A small encoder-decoder image transcriber, trained from scratch.
Model: 48-pixel images, encoder arch resnext, encoder activation relu, encoder widths [128, 256, 512, 1024], decoder width 256, decoder layers 8, decoder norm layernorm, decoder activation gelu_tanh.
Training: adamw at rate 0.0017, 13600 steps, batches of 128.
Data: trained on seven-segment displays showing three digits, 97500 training examples, 17.9 epochs.
Rows from block 2 of the text decoder, named by matrix and row number. Rows with one number belong to one attention dimension. Each number is 128 + 24 x the weight over its row's rms, rounded and kept within 0 to 255. All counts start at 0. Numbers have three digits each. After the name is the row's rms in percent of the matrix's.
# v: attention value (decoder.blocks.2.attn.v.weight, 256x256), inputs 0-127
# proj: attention output (decoder.blocks.2.attn.proj.weight, 256x256, transposed), outputs 0-127
v.103 095:140126112147094155170110127101121177141114123155130156140117125152151132160101103113096180171168155146154132113144159129125114135156135151141145150111139139154137124090145148148089085140139134098185127082125118116097143150100153133150123106116149129155126160121135171130116126114113135113138182141101135114121110107119157128081168101110119116121188147103112124167110133153125091116125
proj.103 077:100090109145127105114168138122126102089152155116173128101134121133107113140143122088123140109150136098093113079149145101102148122183132148132128106103169135152113126131100171164116141103131157118117133103093146144137100154164159149137093133125133130132106100114124170144127129129179145146131115141128147119135111089135072170089149144112121152096161155126147097117113158086061155157127
v.104 102:127096091116153080107137130153146115125146185133126106113123111148168097138162174151153095124125128158107142130123128102147135110128126173116103135128101167124133119132114109123163163134148127109090128147109126185137145071158112172132131161135130159130137156129128134150082126128153130132113120152142147139104128170094135105151146162136152149194120126151118128096140133099144127100169
proj.104 098:136162160145144115121124095152139107126088120109098107097162105119124102115131128106105094129095147126160141136069130159083151119106087109137130143136096106084126112154127098109106094111113083123127121114138119121101115111117084094133143122088142144135115090155130135153164124147106116127070142146173090113151143144108146106166093150099093130133099119154141120135097129164156125091089
v.105 079:150147122132130082114090093136117121140127110156108148139105148140176119128177104161163115097147136152128152114118133172163130091096161106106103153108148083156105123126128128100110157134120142134112155113103169141155116136174129148139124116133135153159165098105114088108112117159113085083129171150158102090102102145148105124123156114123124155154148116156108149119155112121166106103102
proj.105 024:119132132107097099091155110140129113127117134096120112071175062102115106096129113123153131093127177130139125130117153120076144140111098131183121151147122099108137123186126087111123142110113124139126126116102117122122133184173118142133162125120093143152121090159137175146161117137134139120103151147177117123134136152146144139184109141109129101111129174158143145147074171151158146144116
v.106 108:150139160146143157161120162079150137119158090113123112111160150110086121101109081108118147146143134120166107093097087139104108120146123126151165130118161126122150099095105111142135093142133134135191145056129120119134147145120122134100091111082091098111107129113128184112141112111103154131137121124093143109174125092106141113136101104141149087064136114141140150121152114165090122154110
proj.106 090:139120116117128158139110156110136165159153128156129143169089153154139172140124127173140143158126097154126128165163093123177100122122166125113129125114128142160135150089139143126146147168139148140106128145150122125138148093109143138091134126162100131122157173097129081090089140108115128120176107106068152140093126125121139117104147104162142126154135119108101152128178070114128101141166
v.107 083:083153096149130141101122089146149108145132112130137148150159145124118113115136113099130132144087108101092146140149160157160154099082146105123132157102139100139128131154094166092088138127146114150122099186146099137144115104133157095123117131107157106162110130130092115176103137101148131089126156157177104090114135133101136086150104107087142156170133134090156090090141133132140158141111
proj.107 032:111130121102119115092139107145114116123123148100126114085158082078107112102125116115146139062147161094113128084137153098103139145120114134117104111162134086120115118162102093117112174094118134121096132118063137127135145193178125150133156129126098134148099107172131188154146106149156140123114158124174134120132124138157110165159113127117138107111153178147135143126072167140163148167121
v.108 096:089084120090165108106103156118108136099154157151124113118107137151121141139132168154119119114142143168147138148146122126142153128138156159125137097109111126172115136128111100117120095145096124138170112149120109163158131136129096133119127167149167184155098158112148137093106106157118123142142136106093103187108145151139095121146158155148112103137148131092115114166156104124146139128178
proj.108 065:130144157166132118107143115129150114123110117113133115112153124142122093133131136086094103176106129142157123133073121149055153105128104106154166150094111127091125111152125124112114075115116100127134109114162112125095066105103100093129109102098148142127133061123118115137138157136119116133079110159140084115146139118103146098124117152088096144122100098148148101134119141143110121092093
v.109 084:083106151118113143113136096180142121147120150155143148138081149099128158147135112159118105116109103129134170142105155091117137091127116165124120098126091093124125131141110143133170122120125139164084097133151105118098145133141154171088152175165144150142154137153141111142082128129121110143147132095186103120130110158124108155133145160109111147140086117139126131097147098108178142161152
proj.109 047:135153155139138118114136111134126105123088120102110120093171103125115089107135129096114106138110156131155133119087139157074143135101092118152141155139085117081125111168139086114094092113106094122152126119121110111104117142125095095162150120108152125128110076152130140146162131146111116130080155147170091113151130147120159108171099140094097117126122114147138114142082167156161132095093
v.110 092:141139155124124115091164079167155164147098114131148132128172123147150135160162159113116089134084164160113161088084110121155108140104108135142116148136106101110120102115101115106110159105130135162105100143144162166090104125143138153134129160096150127132134145168152091116133147130102107119100120104164129135098122122096144109134114120141144154145144119141125119127114155102186139146136
proj.110 052:110124115106128107111143110146109110114113147106134126086155086098109109107140116104156140060150176097109135082138161109102134154125101148133100117162139098124122115160110111135122161097121141121112137133062137129135150197189137154157154142123109122145090104168129192159152108148164138121112161132173133110142122138158106170159116126117130109105154177138143128131068187131154162158115
v.111 090:125118110120146137097136161141131138077117146162161141117088102084116123155114093150168126101139142100069143197165143088138138139095164096142111099149117134136103134122135119104170100136103104167132123137118134100149133137108109148051108159152121159144097172148093087135106149093168125120139080131086103174124139115110114131148133164159119132169106117166140130101149126126122148094176
proj.111 071:152158163150129140120112127128141138153104104136099120138130139150137123125116138137101106180092114173180140180087105155109131111103125104136148159117087133095140124136154096095123082149118086131143112138184105113097111078080087085112146104124142145121148114125136080114126143129085099125103118141118084135123138147106181079146113132121106123148084088136118129134142100155164100078116
v.112 140:082084114101133088141114152141125147124142125146126125148104135149155147106166170117129158116137125167137127143176173120134100139130135148128096108127151148175136165137146131148142104124136137096132172143115129168146148112169112149125164172171152178147093144152180126147091130132165118129149145111136126164136166138167104130113159135150157176156137100127117094157119103094144183095182
proj.112 158:123140153166126107105142105129147111120105121116126107104154122143118096137130141088098099158114140142144115127075135153065166117147091124143169154106119130088125112153129125133119088107115108127140123108147136137103070117116106101143102112089151154131134072132119127146144147140114126150081129162151098126154136120104138116124120165085100158133113108153171102151115139126113126103085
v.113 119:160163166129114152140164157099119100099137088088134117100165105095119111142084110162121157143133117086141080112111080125107128103088121106161152144111151111121109122102125132144105125135133149123165126086148114072112095126096133102097116100117085080131142113107119142091173099103117153132154114097112094106129124113105169100119087129129119087072102145148129133105160102176115130153119
proj.113 134:139131117111132157159111152115127156153141116164126148169094155143144163135126134174135139160120098158135137166162099138184090126107166126119134126129124150155146148084146147121152135170144137133133131156162122120138164090106149134110136133162119113117153178091134078095092148109101115110169114103078148141104130138118148109117152094163142119141133113097098147114177086124140106132159
v.114 123:133188169154102147153159118132148127134122112110165136138142149135113099131095102153116114126121138113119144090068122126115141088111116095105154150138092095074105131143095112120116146108140097111128079086138132073134128164088131095123102121097096078100144119101085159109165125091082111118100118149109090088103120090091155110104117095098078091106115162135120157112126130155139099153097
proj.114 126:128114102094125151147122148123105143128151134125130148144107134110130152122125116154151157087148120106109138107185128094183101138118165136112095098147144113174126136110117145126123176142141152124100131142096125129154178150154157161115154137164110104128121176132138137123116110121151129108172131101117158115103112124161106149131138099172154110120147162106094146101133133121133137162168
v.115 093:093132124096136109146144128134100128107156162165132128110084146099113112123144137109158174103119093098098133188173122109118151146135184160112129151153126144118102107151106101115155144121120145111105105123154147129171150082170150132076159143155100139128104131122137086156103094161131110153160098128108108173094161149150144128115157162133145159159106133156099114123159090146155129146187
proj.115 058:153167168158143129121127119133150129138098109126102115117151129154132112126129133112096098181094136152181130163074121161082139117108101111143155162114095122081137118147149102115112081130105095128153121114165115114093097092087092085122137111104148145125135083128129104132146139134092112144090131145141080123152139139108164084145106142100098129139094098145137118140120119149136107077101
v.116 095:087100123092124110085121116148123127132107177167154131113093090102177087155153145114099089144115108141118163159143114141134117126100145157149132153143116155116144137105135097128161150101136100133070139142098150126114120133167139156117141137176127148136106113125136103132105131162150123091100087124179125137143153120146141115122097128157121188183118114135123139125154139138143119124132
proj.116 034:132169152117133109112109101153132122133102130118108117109159091115133110101141123130144110129111170140154131152080139141085130139070086112147120145148096106088131115156139064094132104123104100136136125127130107106111138129122093108120169137103117132143114098147130132138154124144098125104089136142165091128142162162113161104188098138109120110124099108153138138138100140167181124095100
v.117 089:086152103110106087138133132107127113148106103098140127179137136181114094140113154105096114107159138110133128096126115159133144109162093104095129115119151099088130097132124129132135116098143121146111114172141145154132140123125125143150111144133175083104132121107131128154107174115109083148091144092145137094114091133112099146160144148098121154149188138138142099116133146148125123142101
proj.117 055:103101098093096109099134116131109108111132148108141124096137093091105119113128117112157151071168164096097125067157159094119134152139120153127110113151157106146111121157100122139133172104134159128121139127061139136145147202188151165145134142135106118141109121162128188151140110136177148125133141129156158122131128129159099179135132124126148118102160178136138138136095182123129161172134
v.118 089:115133138162098125110104111099121101127108118119110164127181148129130107162143139156125120123116153143161128087081119174144104165125082144091161128113104079106100120123108143153085141146159159119114098109110127118092149181123153096178093138081168147138152139154120132107141170097147137162120178101153102090127151121138121124122132110093120133083163152104096092108135155106078098152124
proj.118 029:097082079089087106112133122128115132134153141129145127129114120111122141134122125140161156061172129094087106103167155101150129141171139162105117111134179129166123142132114150162157179116139172128104139125082155154162137169186173171135113144149100129134134151146120160136119116133175162142158130120121183145117119119153085187102148127138153127123156175129144154142129144110116154186155
v.119 088:147121145126170086131112118125146106116124172107123114154117103090168117131118122116163133149104117120120169144124125134136130128120182099162086136129092129160125158114119082143119105158141078159106155163153125115154143082130111180097101160151104105127120113097176111142115101109156130158152087128110132105085129088133095090156111124147152166146063126158150171082109129138110161119144
proj.119 064:164163169154137144126114131117141138150092092114088125137134152146129117120119146127092101166098127156167136152083108155119131109086111102148151154122084119080130117130148101093106092145121087133141113132155110108093122085086091090120155113109138133120141120135126081124136141138070094125097127141145084135133130156106180068157114129128116127159099090139124124140142115146165098087105
v.120 138:095132132090131113122100115143140133150151158134097129168112119159127174129148133138149164120144159166125137141158154113151096150124146136112099097138131150143149142120111151146155127103162126129141128132097099129131146100189141124115148146137127194136114152125173152139084099136148111129144125106141161140137155154129123122104200144172141126154154122125107092148124126100127161128170
proj.120 153:130140167180146126110164119133150119123114130102125111096161131151114100142131128084087101148111136127136112114082128141062166108152104112142152135106120113093126110147119133133084099097094096121104117088133139133101075104124095093124111104095143160135118071131119136147150137147119126158088135159153093109146111107110124122131108166088086148143115124152154101138109133122098119103095
v.121 091:139171154164092117130154111138160144156098095081120122147173139104135093164087134142148128120152106139148144082124157169140132156129066122137127146136117133092111131101111166158083096101110110099130111121162124096126129125145114100176106105067121079099148073137121142121159122162090147126134142131109142106186146142121166165147132130084144096145145172147154145156121181129122091143091
proj.121 075:100096079084117118142116134136105128113159152159160137148103122112137154129135123156180159103161128125097126131183145106177102154138148151127109111140160158177126145109124135148181163141150172134142148150109132135164163162145171168145124155157119104130118170118132138119102115115161146117167122107108169149119139133143099167101151112151163124103153135107120142128134137111114147158165
v.122 081:123130117118179158108120174163089101143147140166146118096106151122159139134132101146125139162135103119116140174110112116146115141116127123159108155126153151116155138126136116165166127151148153157148145110115132113162137138153084130133142141166154156101134154134109096100089087163163112167156113136141152117095129149084152147118168111174173139158092095141110142128106144137108109122150
proj.122 053:154168176173150164131137143134159152143125123108117124127140137151136131135141125116095109165097123156168139141082095140089132099103127087134145132107094088099129110131129125083078088139098073130099105112158105115096088072089091088069150096111129146130130096119135104119136139128096099138097110149127074088127126106111159079134106130131098135143086112139116125113137110138121108090105
v.123 092:151122137112109146131094130143120149138131140116144119146093119141149166090147139135158140154158117141146089127123104114147092162158147134124117140110171125136132144120165134112162083150104113154178140094156143143131134148116111165104161152136090137140113158130137160125125130121113136163149082112075146152097115148157101107123147121144152128134110076123089117170100093137125089103140
proj.123 030:151151164194179161147134144129146143131132127136131128154122168156138130154132129109082107188100083136136133126098085134121126094127141090097149108088118126116122119094122159115094090125108093106098105108165118121111081051073102084087098104113155134119130117102120081113116139129103110140118107132099093098126125085103124092094123129128095147143102086120114099103160093119085096100114
v.124 090:158175132121100151152135150095163177154164082089129108129156148163116128111128118141114145138114137133194073063145128112124107168120121121142111131097160146119132081128146117161134092100112139146156152130125137081121152147143124107131099109120123130131140111135090190129127098129069148160123180112086133124114152153144137127100107109131118073119134146129098103118148150127110110154094
proj.124 056:122088104130124143148131155118116127121153132148154143147095161141126145157119131132120144126144094105093129109178123111170118125171170145095132108113165157169123135097119189165134148138145157121117132132124148145147132116128165147135092132157144117116138157098130117120097134116162136142172118115092161129118105091141084161073155116142136147127159136094116117112160118094070130164161
v.125 100:139135138160149129149115136123132115129106129138165113078171098118089142117093110130118114133113149123140077097111089164083121144142108089155152104101134095096120109150114147162100111129118115141160112112140144112108138130102145102115118088100120117129133104137095130121191109146100161141157111114110145087144121112104111149087128113099092114063110148110142119120124120141072093124091
proj.125 077:128103091095113145145103147107114148137149127156134147170086156130139162135125133171154157133151105143116122144176119118193094138134162144115122121133141157171132150095139141139163154162155161135146140157134125131156161127125164159126130144162117110117147188108130103098094130108131136116177117102082168151106132136136130134101157100167167120131142129103108147126170107111138125148163
v.126 118:089109100106146102102110117157154152148136172112092111159098151142173123123145179121110129132143154177083155145147135116133155109111142161150130133162139123099118138130116115104146142113163124138064134173096116179135145117153132144135134149154163173150144118139151082152098124154139089118113137124155146114123122134149143118122150171143116198162140110133119097123142151098183178145168
proj.126 075:108143140130131091109139097152131099101107136104125113085167087105117095116141127088126113100123167110137130098087155137072156137132083129134131139139121107094114107169120101123114104099119108127142130112109128133111103164144105117154131133096143133140101077154128176163172117144144135129079140148181102114160144132131124143151103151091106135116119133150155114137073173147137156112096
v.127 094:150160118140140143084151082138100092126148092096103140137123150101128119123099102103146086135112123084123148120082104129083118081106136121156106151122129077093098096109133096122156126104110149144090133124107165150153154101119140097110087152121166103112142107122105059170124133130132148123113136151154096109132097089114124124156076163138125148145097116128114119095110164124116094154093
proj.127 069:117127108079093122118096126131107142155135128143117136147109109093136153104116132178180158099147137142126145157170137118179106148098146140123090128173123126148139151138148093110168173142143146145131140165124131128153189166157138164131164149171092118135134183157137139116119109120130139107160141108122160158100132171157156138153138106156163098132133142125117172136125116148199136149163
v.128 078:112122154116098162144121145076150167131148139128118100113111137127147108127151128099143130164149155107147144121147115149170130117142096108160116101103128169113159123133140125132147138103160137105167149134151093140107149149165112147177121156107137130113087163089115147140069147159135137167143129155165142173104148150137130120164197149117117140115135150110145085162145140093108154086154
proj.128 018:113124144114093160155123118092108099125128169127128117152096145109109153154148142135147143075111137107132162095145106128161145116115148147049120113136145113132134116142133124095104156172108113170084132154110155127167121113092103122084141126131135133131164139136126169137131073129159120166120126146095067083122130092155143147135137103161113146127161099124136191109177094126174137197140
v.129 096:136145102119172133128092150114133116172151128125110127150089156143163150146125167102152165140102093113129121147137120120166088106131157112142118120120104137156131133139161108150164126136144114127161115111134116132103136086139150137115129138157117142145090175097164096082098120139101150145127130139112152131107134165126133104128138135135113102109141118081104113148111105144093122084138
proj.129 071:114143148131104133126152102079125110127129134096135103122132129104100107139121127111134131090132150108100117055131112162113166121155106123099141126127123096111115093156137124123102174153119132183077124112124172117151109174113110112117110108100113117118160103133086185133159080123140115170110121151135116085125112118125147141121124142119122142115157147143170176123150121110175118181119
v.130 109:119150100145129139166103139135128126103112090149102140130137151111148165121136118121119195133128111126156162118182108133147131121176135128155125145106161147143132140114148136161142145109124155131166107107157138147122151098153120139171115156156154158162136161104154174118121098136090120169137188127088171169111106177151116130131170098122122112096118115100138123177146108128101132123133
proj.130 135:095096106098094120102122117092115099106137143112151121102116095080102097126107144099147157087184141129101113044152129149113138150200103135109139130121155109139093111144120120149147152138155161167123142142106124144134109179152145158140126114102112122136154121126127174119145102126168133157152117157133157097132135118150133164109131138133150131092169159138149152152140141115133149184131
v.131 131:157153141133145157178117167142140116129119098136109158125125135145112160146109109155143176152102114164153121147149120160161121138130160132148126110133123179172161156120152121142127131134131114122162118120161089125162137133136149113128110145182106138091133166083123130102116155101092122143160106118095152168119142165134144097107154086122135060116127156097109122131121104116127112135159
proj.131 126:092108113099116091111129110123126114109147151114152123112135099092121097128131152090148136064171158116113108060119148149113157153181082140114128113149152085126079111136106122150129149109147139146115151127088135155137117175165144150139141130084109124141123123141122184147170096143168129147125123149167152094155127115134108169106116159127149150099153153142163134132119143113106162164109
v.132 081:161117136119115127126104123138126143111116163149093153112116167118155180110140116155120155144180088170123125152115159089157114156162111140109140137132153110134109131139096160126087115117169097084090159106120172127083084096164149142151134136113103113118103136130125097118121102144137134105153117154168162147154082160135106102124117133128137122126137084123104135146105104103143104123111
proj.132 039:161154168152103161129134095090135119139105112103115102128125167124101121160112121128138105120080139103104162100114108125124146107127124121113165143115118093097157112150141111104112153167095127177089114136152172117150118118106106133099121115117126153137182111137099154132115098131118121154110122159127080104118131124149149133180126134117115142140139115153160176104153108150159103159121
v.133 086:137140100144133123119094168104117155106104106102098137104087121131106157097119081123111107140136143103138145142165090170159144142131140133115155115082142115170153105135135128155123150164104143154179147135130133111121146107081107141152111173171164130134088152100121119108137126154100118157100148141125156175111130156132097087155167112101118110079133109091100132162092087106073125097124
proj.133 086:090093097094116104118134135131115111098151160134163139105122088088122107120135145105148156079196138138120089057141145138118132164185101137108120120141162126146078121128110126161145134105153146140138150132094112148143115179158145155143132131109099110132115136118145161128157115123172139141154118135138176095145130110141115168087124133141166128091155160120135137144127155096111160169132
v.134 091:123115086115128168138123112090159136149142119146113122139089154139148137108106116140140145158166147164133084142173152137180145134139154111149126132095176155136141126139125146124127124156166137131124146138135137131118107081172138152197112147121137180121093141119164170134097133130096136133140157116122118181121099121174104111156167154151101125095155099138119084185138127118075119100149
proj.134 079:099111129107080146142135114082106097114136151123138122125107129091113129152134144131157156088134146120114141050147113144143151138171122138078148134135152113139117098164147131138129156174122132183111138148130156138170107152114128138102117112112123121129176130126124174128149075111169127172137119161104115076131130091155153167120134107146133138108171138124152191127168124119162142201142
v.135 082:147145169154112154119171144122116123135115137169121138157093111104131115154125085117138113083110114152134152115161115149104118123174163146151076082150158131115135112141127140151137153138151162115103095137153158137095149105139127152063099094106107146136103120147171125159123095148133095108155061101092159113132137149153128143113149120114128119104136162131144117106108094176119151166120
proj.135 039:146153141131144165155095098102121157129112121102121105154110181145104145167129140115152110137119165124164134120084137084139126138119102149114180129113162091130138117106101113117110120169111132146119157133092134136135126136138142159128160137108102170148153148144071163137104125167116111126110118162117094164136148148146101143173152159142150153108128108149151112101130136146116136130085
v.136 120:122121114118155140145136176164127159123147108135091160134119135131151172116130096149113160136138132150117114174146100146130131093088193137188131103144108180165191128137172126136140097155121128123130128102149115109122117059107157117124152118168096144123110134100168132090083160123101123129132093108105128151109130133113134074140165099131143086124137131117116130137112080137114113117160
proj.136 116:104132130116129114129157101115141131144151150103142123136156136124128119144135141113143129085145163113107107084112134182125165137153089127106119115153122074109093096145124127135090175127131121151077141110115175130136120174125120100128108121089109104115133109137086187146189076126150115148100135133147133075139106111108126150101102146108118148130142154136173153123129122103161137150102
v.137 112:122133156118127097108144122143127143151127149130174138121179136126130128111170107146153085147129116121089125114100113110100156122050077101083120141172097115098108100116110108077101099133127084147119116130106160093150143152109142109080129124083104070114148103130083101153159153138118088078075079119167118104125128112078120123107120121134113155136131103151112150078121135096157151133108
proj.137 155:158164154159168128154145144168143165157124115136109138158150156181158152124155111155110103160084123126164126204095129114132127104066150115159115121140095137113162143115144143106097099116097100090130113098147131115121142083104111089106139139151136132117093126127121085141121159135094120107096134103132100148128114130104121088138121122122110122156087103123114105097113124147123109068122
v.138 099:147098113124122086087166109151152144098105156141158102114147141093136079136117137098136074107131125136107159147109164125106117125106096143091107104151140097072121099149106101122168130120094118129113127130118106131128104137097128148096097158090120089135152109164088124160172122148166131088080116116135086109160158081121164125109096125152109123158127150164154146096144118167132124135106
proj.138 105:161155140159175121132140151159140156147119104133116140134154133178141140105130105136094102174101110144147111201111124118114105113069142111177107123124093156118149158097126142115110095096123116072141108100137100106093151097119118093137145137152135126114086113113132067120108179132080127089109137095139130155116122151093119085133123132118112109153099118118092080123101135136108102067124
v.139 090:143123091117166152120109167128152112111129153150076150147083140177150150126132108159110153098119098166135117164120114152128116133131180113136131107108136152174138110103145133143114109124158094080107129160094136150113105101122139117148112150169097183107079137124126097140076083101083102113172124109130138146122147163133152141098154122111110129165101128122149124166126083112110160081165
proj.139 052:122154161142100143132156109073127108140129123097133110131137140111100112139118119127130127100108142098099126068132100164119165108135122109103144126127115102106132097156139132107099164161115130183084114108140180107148112163106112107113105102110123110112172105131088178129158091122131114165109117147127105089117105123121153128131126129116111131122159144143161176118152122124176109187123
v.140 099:115114132134119138101122111110138098118146121135198089127117106110118076147143088118133087148116164097135141087097082140118135148126075114090133161149129082118086142110112093095117158146110114162119129108102124132141096194102113094109152113125137115118131126099104160123159178130129093124107104112133143109137160115133147160132092106105102147130093118137112159124107153127181143132146
proj.140 058:122118105116178108139119156186127156117139134152134154135133113153161140110149130121117124145149112144148116171123155100130099142103135135144107108132132157144115148088114145140134097079143119065158136127109090139105149106147138126149148152144136117130060135122159083132118165132124134079134136098138158154139129134115094120111126123134131122132104121104094070122091147119074149075130
v.141 105:097154132111150104132150134143120168170121137138136172179122131188136137101153151132114120135158110122091076090097133117119140139109089104088138093141107129128095145134133188138130129139165130116104141100099115117108120119155113141079141157141102126098110120123122127173136157148123089111098133129131111086114124104125146125140104135142098159159141153155136116082113179081154126146141
proj.141 133:162170169162130146149155131132147144153129124122115122153146167170146153142147116164127110171067135130165144201105115109140148093063158109155141139141104123108178128140146129086092121149085098127112117106163156106145125082097108099092129118143129136118136126132111119141112135139097118125095123129123070145119119121111151089171128125125110125148106092148136140098136116154144104100126
v.142 080:153098111133113116152138119136159097109097106108135142137181104106089112137137097157124140090123116143117096106115114094107137112113111147095119102156144113100088144172086145147109132099156128136126094125111121124142149116149153103101120081107119062084156134115138157172135122153149158164104105127109106072134116104148151113138075147115105162172130119181134105107124168105156151173152
proj.142 057:166152143154158137126118136163145153138114106145100130138126149164146154129125113131105099181087100140142154208110123093133102107076152122151119133109113144119160154106118120105132099113114107085140111135154117118083148060118111120118129139152140147134111130129142065125082155133090127083116127107123109166116136146119122095160128128117105125164085094123093094118112113146110106062125
v.143 110:134112120124147160145130188124116146134125110141084167176097112153152146138167149144148174120148115136136098178147142136134099107151184118161103137113105174143153151140177121148126123116150140088134112144155140121153115093120153111136144123173104168116125157104168137095119150101086128123164139106123133167099109130112138124127179115145134126125111111109143101126138112125087128131115
proj.143 093:118152152133114121119162099095137119139138130096135104123153129115111109137118127111132119093121153107105118076113113167107170114142098114113136124131120076098115096154125121117093175138125120164078121105131175119132111170117112102111106105092106115115151096137085180138172080127136109155097115144144118076127108118115142133122112149105113138120148148151170163120136126118162119163109
v.144 083:097112128105117117169098148126112127131157145141163100117115119134108160100169149114157141161128113148095190128117100120108155144131089148093090159109126118110150141091115144105160119150174109144152137147142137147098144155083147135133122125148127110147149157108120108094157147078123101114111144146083109093125141121125134097127112126119133108052098103071110135121107119092136155113121
proj.144 061:128153140141183112118184160152156152128152118124157145127177137148140094109132107139112116157138140154130078123075117121084135122100112075198147107148100116112119121102122136122101099109125114097130116068158120103113128121131124106076131132120079110110091109087103107121138166148112112101113084120180149076125123113069136087117098151116168102142115144142126106097113162130110105095114
v.145 106:104121109112144163173115154129112138132143103162068122142133118140111131135141145124115178160141120169134115134146150161158093123192145111174134095124105167124142149095179162166139118140132129101138133144129117124139121109116123139150155104172149177165093145121177114100083097131138123140157177154106130144143148133178120153127186129144130102130131126111129132177145112118109143117118
proj.145 067:096103113102082131109118112089126086110137149108148119109117108076095098148115141109148143074163147111099128035143123152124146138195109131097149125127149106128106104150122112136138155149136156192109136134114145132150106175141139159137112111105121126135171128137111185125151096127166131173133114155130133095128131115138134163119126134130147137102169148143154163141150127117136146201123
v.146 110:096144106119145141113101152179126143117097139121066153145116118172142153145126160136138117132120106167114130143124138121115098105110146121144099116145148178147127141105154151136172126097107143123134157139151128192129140048158146124129154125119146167150097143119181115138101093152115105100138168139179095171168107174173100149153142164139122162140101109091122106156127107138112152086141
proj.146 105:133130141132078149119145112064120096142117125106122110121117136106096130136102118141133140119106130120104137085151092167132146110146138117111139151119117111116141112161148112112115161172123143183099113130157156105142116150099111119117101105127121123112193121121097167110135092116126127166127114148104119100104119129139175126138133118122117117125166141143147190144173107135197103188142
v.147 083:129101120159154152167121145146106092103103119164185093146155147122136109094106150117140153128139141137163141100092146157106120113174119118155158159140146128118124113127171136119115128117121097171130123118167101130172150156136118160116104100165103139109158135141121131105115117139098098125139077117111122124133113142153143093106139073147124112093130169098159123097136142154130134143165
proj.147 057:110096082112147100088108145167147124103146147136148139099143087117128104119131130089112132126193129135116106103137147136099106151176101129145122113117139131143080126102089123163156120077154147097157133113108092141094123150164158145169121132108129124135089118136150131121142156132149137124144124113158179135138138133094097144096111149116142121117123154126111080154094147102069158115107
v.148 098:148115115131154109133103170112124132130101127119101140132095153164130190131127113171106142121124140152117135150156129164171086100154147110193116141092089181180156144111173115130135119147125131114132121110154126157127155073129136118131108152139135184154100137134122108144101105167082137111151137105108123126090135132131137089139143145147154128167099139125141078178101096137112144123124
proj.148 068:101122129115093119122155106082124105129138141102148113118138116094106109132121134122144145075148154109104113050138118177117159130171102128108139131134132099119113107158136126131118170154135149186097131118117157122154108193129129126125114108103112116121168113133094189128169084121152121176121124152131132088132115121137144146112124136125134134100168160145166179136153136113164130195125
v.149 116:161121130148129149153144145122145155131102144123106151123111120125132152125169139160124149130108096121129093209157126128161107122082159136172107117110114185116189136131179101099128119126107113144153115107146126135142157087134143105129138136154093162121112136112146135089102126127084137112143118143105094138127105154123138088128127082117132118132108107137131125118126093109127146078150
proj.149 090:103124120114133112142158110131144143152160157116148137144161144135140137146152138118147139091147166117107109095127133185136158145150096132106110110162124078122093094140124145137094186124141123148078141118112181132144131171122129096126111127094115089113125116126100176149192081111147107136106135120139145076140104112107122151088104134113118144131142163117165156114131131089163141151112
v.150 093:134127121149162163125109147127119124121140155157109120139137141184124189110132115162120169157142103154136107155141145151165110117128175117166093128158132141177143150150168130107107088157142150139127107139142089123125114090146129148098158113178114164145133154141140099135099123141095093150121146088147117148106139117119133109090124129139094113163133132124121091132133131111082120100159
proj.150 081:139158159151123138126159105096140124156124117102122107130152144132118116133121121124122115111093137114101134117118105170116161104127117110121132131126099091098136098158139135114094175142121114156077107109154177112130116148098104084117090101112118115110160096133085164131161089122116107141100130134134106087115102127099161118130114137103097134142135148146162163121140106118181103148112
v.151 098:102114094137148118108136108162162118143155148120092168120136116156139150106164184088127128115152125113102153108146182125101124109156111129133126092166153096132116115106140147151142130136121102145151103175122115164141112136156148132113099110134117163132099109167174098172167106120126114098142108104146100104163143141170106108130156148095093147160105126134174131111144170122157132104094
proj.151 101:165165167170121166138133113099130130153105106115101106142123162150115145142114107154117116163062118112122160156130099128139140092097160111117140143108104123109173118145151121098109141165093116147100104129169159099134119096084098101103105111143148145118164118133100126118103110126106124147109131137099076140101126132131155108163131116120097123150119101137134151118151093155173089133135
v.152 092:101146099100142120104132079100125120145141146123145119124131131113089117099122128087139135146145154097101112060108116134109149115151070146063107130104144100137074109141110160122098172105131134134105133107144122150112095181126132097144090122087101081140129110143113135146148141120170154151147148134126139106170127077113096152117129122134161127094116162122109167141132172108142133132140
proj.152 079:157142134144155142127109143157139144122113107149101132133117146155144145132119119128102103170099098148151161188111127074133098110087160123141134130109123157135155149102113125114132078111117108078151114134155107124092144061121121132110133140161147151135112134126156063123073162134102126088129123111129111157117140128123118099155130126133114128165084095119084085114112120142092116068131
v.153 114:138132130145101116106123099145107133102105116116172111105122120095141095123133128101118075119108157115114132114095151097108136142123104107097110124141131086086117141171097120133121115142128128112110126116113167120124124185109137130140131094109109088120132084167121149182132112102169146131075124116166144108138103101113140143141079155100117187137126146159136171090126132106140106163110
proj.153 116:158144136151158146150120150161134154142115113154105143150124155170154161125139114155111113185089103142151148209125126097146099114071165126145121132120113168133164150106138139114132097123118109088156116135153116118112152073107119113124128145165151135125105139121149070124090163125094129091128136101113112174122133142122127096148138107130111116160094097108094099118118124142118111072139
v.154 105:106115111155132146125107071155141141132118161119131102118140114117120122110140160126121117115160164091118130121109128081078156163101073104095107143126149084129110103166083140116131149107102154129085124116095157123115113180127125157134146093093157096130134118162112120151174137113156101123092103107137100086149124080154122157142103174114123186155157123161123152093109162115177110142128
proj.154 081:168154148157152154136122138146141149146109099143100132143127158164143150128123108151107104189078100138145155204115114095136102102074164114147130136110104150120167147114137127106128102133112110092145107133169120110103143067104114110110118134160144139124124130125136070118084157126090127087123130106111101160111135143119137090159132114121104115166087098124096105115122111155125098071134